A small segmentation model, trained from scratch: encoder layers 6.
Rows from block 5 of the encoder of a small segmentation model, named by matrix and row number. Rows with one number belong to one neuron. Each number is 500 + 40 x the weight over its row's rms, rounded and kept within 0 to 999. All counts start at 0. Numbers have three digits each.
Before each neuron's rows are labels from the 100 images, of 14976, where the neuron reaches its highest value: "lies over" is the class under the peak. Only what is clearly more common there than usual is listed. The data: rendered made-up planets.
# fc1: MLP up (encoder.blocks.5.mlp.fc1.weight, 640x160), inputs 80-159
# fc2: MLP down (encoder.blocks.5.mlp.fc2.weight, 160x640, transposed), outputs 80-159

lies over: ring
fc1.298:538433513481477485482502514484490423358500486536453496476576556491484453477533498500500496483489514527503507534458403497493483486498546502522535507481527462445494443490504521484584445422465485539437501501486530479548491462469616463513471459
fc2.298:495527479448569530466583474478524561575530458542453448488499532531484446554499520573491483454489530487470454478506478451486496519532503493534423558527539465545481528423435497480424488530512518475485449514575437476549467496541458568573531483

lies over: ring
fc1.11:519475460527515503506546523476456463461481554541434513504445504544513528514484527535548447576465519601505485465541473490403472486541531441507570461466523509498472499476451494565471578476509452555515499409535469518490566523446512458463553503
fc2.11:524512519291508490583542460507546462525497511483502457481530491495509493562547472515415469382569438505473498507462524500500526523482523512471448497490452501426518510463497519523539529519490468572501460485505561483565408520520463599488483498

lies over: planet
fc1.586:480488492568473457458535484526490538539498552389453563510519560480519535520460507493524487441496425492558456565524497507508512439527538496524500443443460435462514482517453518512560515412520523465497471498575498467510532489546461584442548534
fc2.586:587432539557461441497484457510435493467412562495535483494466485510545474442485476510476452487465493471536456459485457525546501475537506470462510573472559473536562550534503477476547428525515485571538552473563542438513533501486534473478541462

lies over: planet; ring
fc1.57:498587465508478486488440498460581521529543578518462535514540504513448468482527478486532554492501447529506518468529447474474469512539510464489559548547485491548536568518532470451500426537475496522500496498443435441495523486480467571475541548
fc2.57:580520509503494454494549432530508498486526573500436532485496510482483497536546437577514492534458543481524460464566515496516477502539432489462475536480547503464499620512539444472501519510451545516516453515471455461550493441464485461496513497

lies over: planet
fc1.521:459510547529511521492505468479524477503450540485497509473495481462488486427559508418516454459480469437550493517524534515578489450493500499447441474516483472503444453524497485460509531536427432521534550500488573489545494547610401565506529492
fc2.521:521557537408584538570561518486592500577498465562467491549531480448527523530511526472474446479498517481452536544506531549419509490533521500552459490526545397522505504478447597470482491525508535483416527423509504487480574500513515483516495497

lies over: planet
fc1.280:467515500539486513539495562461475460547481534484517442572492515452452544480539497494475567499525539483446429436480457466525475483564479478594456463523470524499464491509486484570530497439487465459498522397488477445460484513497469447550503480
fc2.280:426528492439453524542545518475551522505451557530564495471515442568478458492455481469580585479467535529486549524497514473614443499535510547545515472480501484491455504509505494473509501521516570596404500490456525508532498444461475558577503494

lies over: planet
fc1.325:532552527523484509493588466471457434453504507440459499455482501503526521481517484410495483478572541430515441540519526533523469493451533510596516539475479503426448544456425415487559548460519556548452523485510516470486501539529408410474516516
fc2.325:526538518485481589493535589408502471470466602471449508531538478433425435476565500542476497482460502476457529473505529461450462448541449419575505474508469481528490455494498527488476484516430550439525511529553447405485481440439481473512460581

lies over: ring
fc1.410:570444400442434559517542517456465403505459582492513553552531571538487527446478476478526525568493516474550487513474430492487527499487519471499473443472528567517491461518521504485499477533432525557425592571484528507516534523541472552501515517
fc2.410:470519507532453528546486483456479537448510472487566428443479522485477480502465486512543463559537588504406479489529478470475602518453518478565487500464566450459494475489527558442548536524512515446567592496491492442481470533523519584482497511

lies over: planet
fc1.542:552539521485483440505440481521539435465525522457538532456487531501512496471438513484497465506533506481417514533465485518431460528467548552437495437483524506485582566441493544465450518475493591501536459552486569532468515526534496486528500490
fc2.542:473483514533511423516561542454473431493545523488540453570482485497458499509524559474470476546508404513523505481542494464578476499561491470502544463519478494547526480479480514489536518446545472548520531452629513496515523510481419478513516548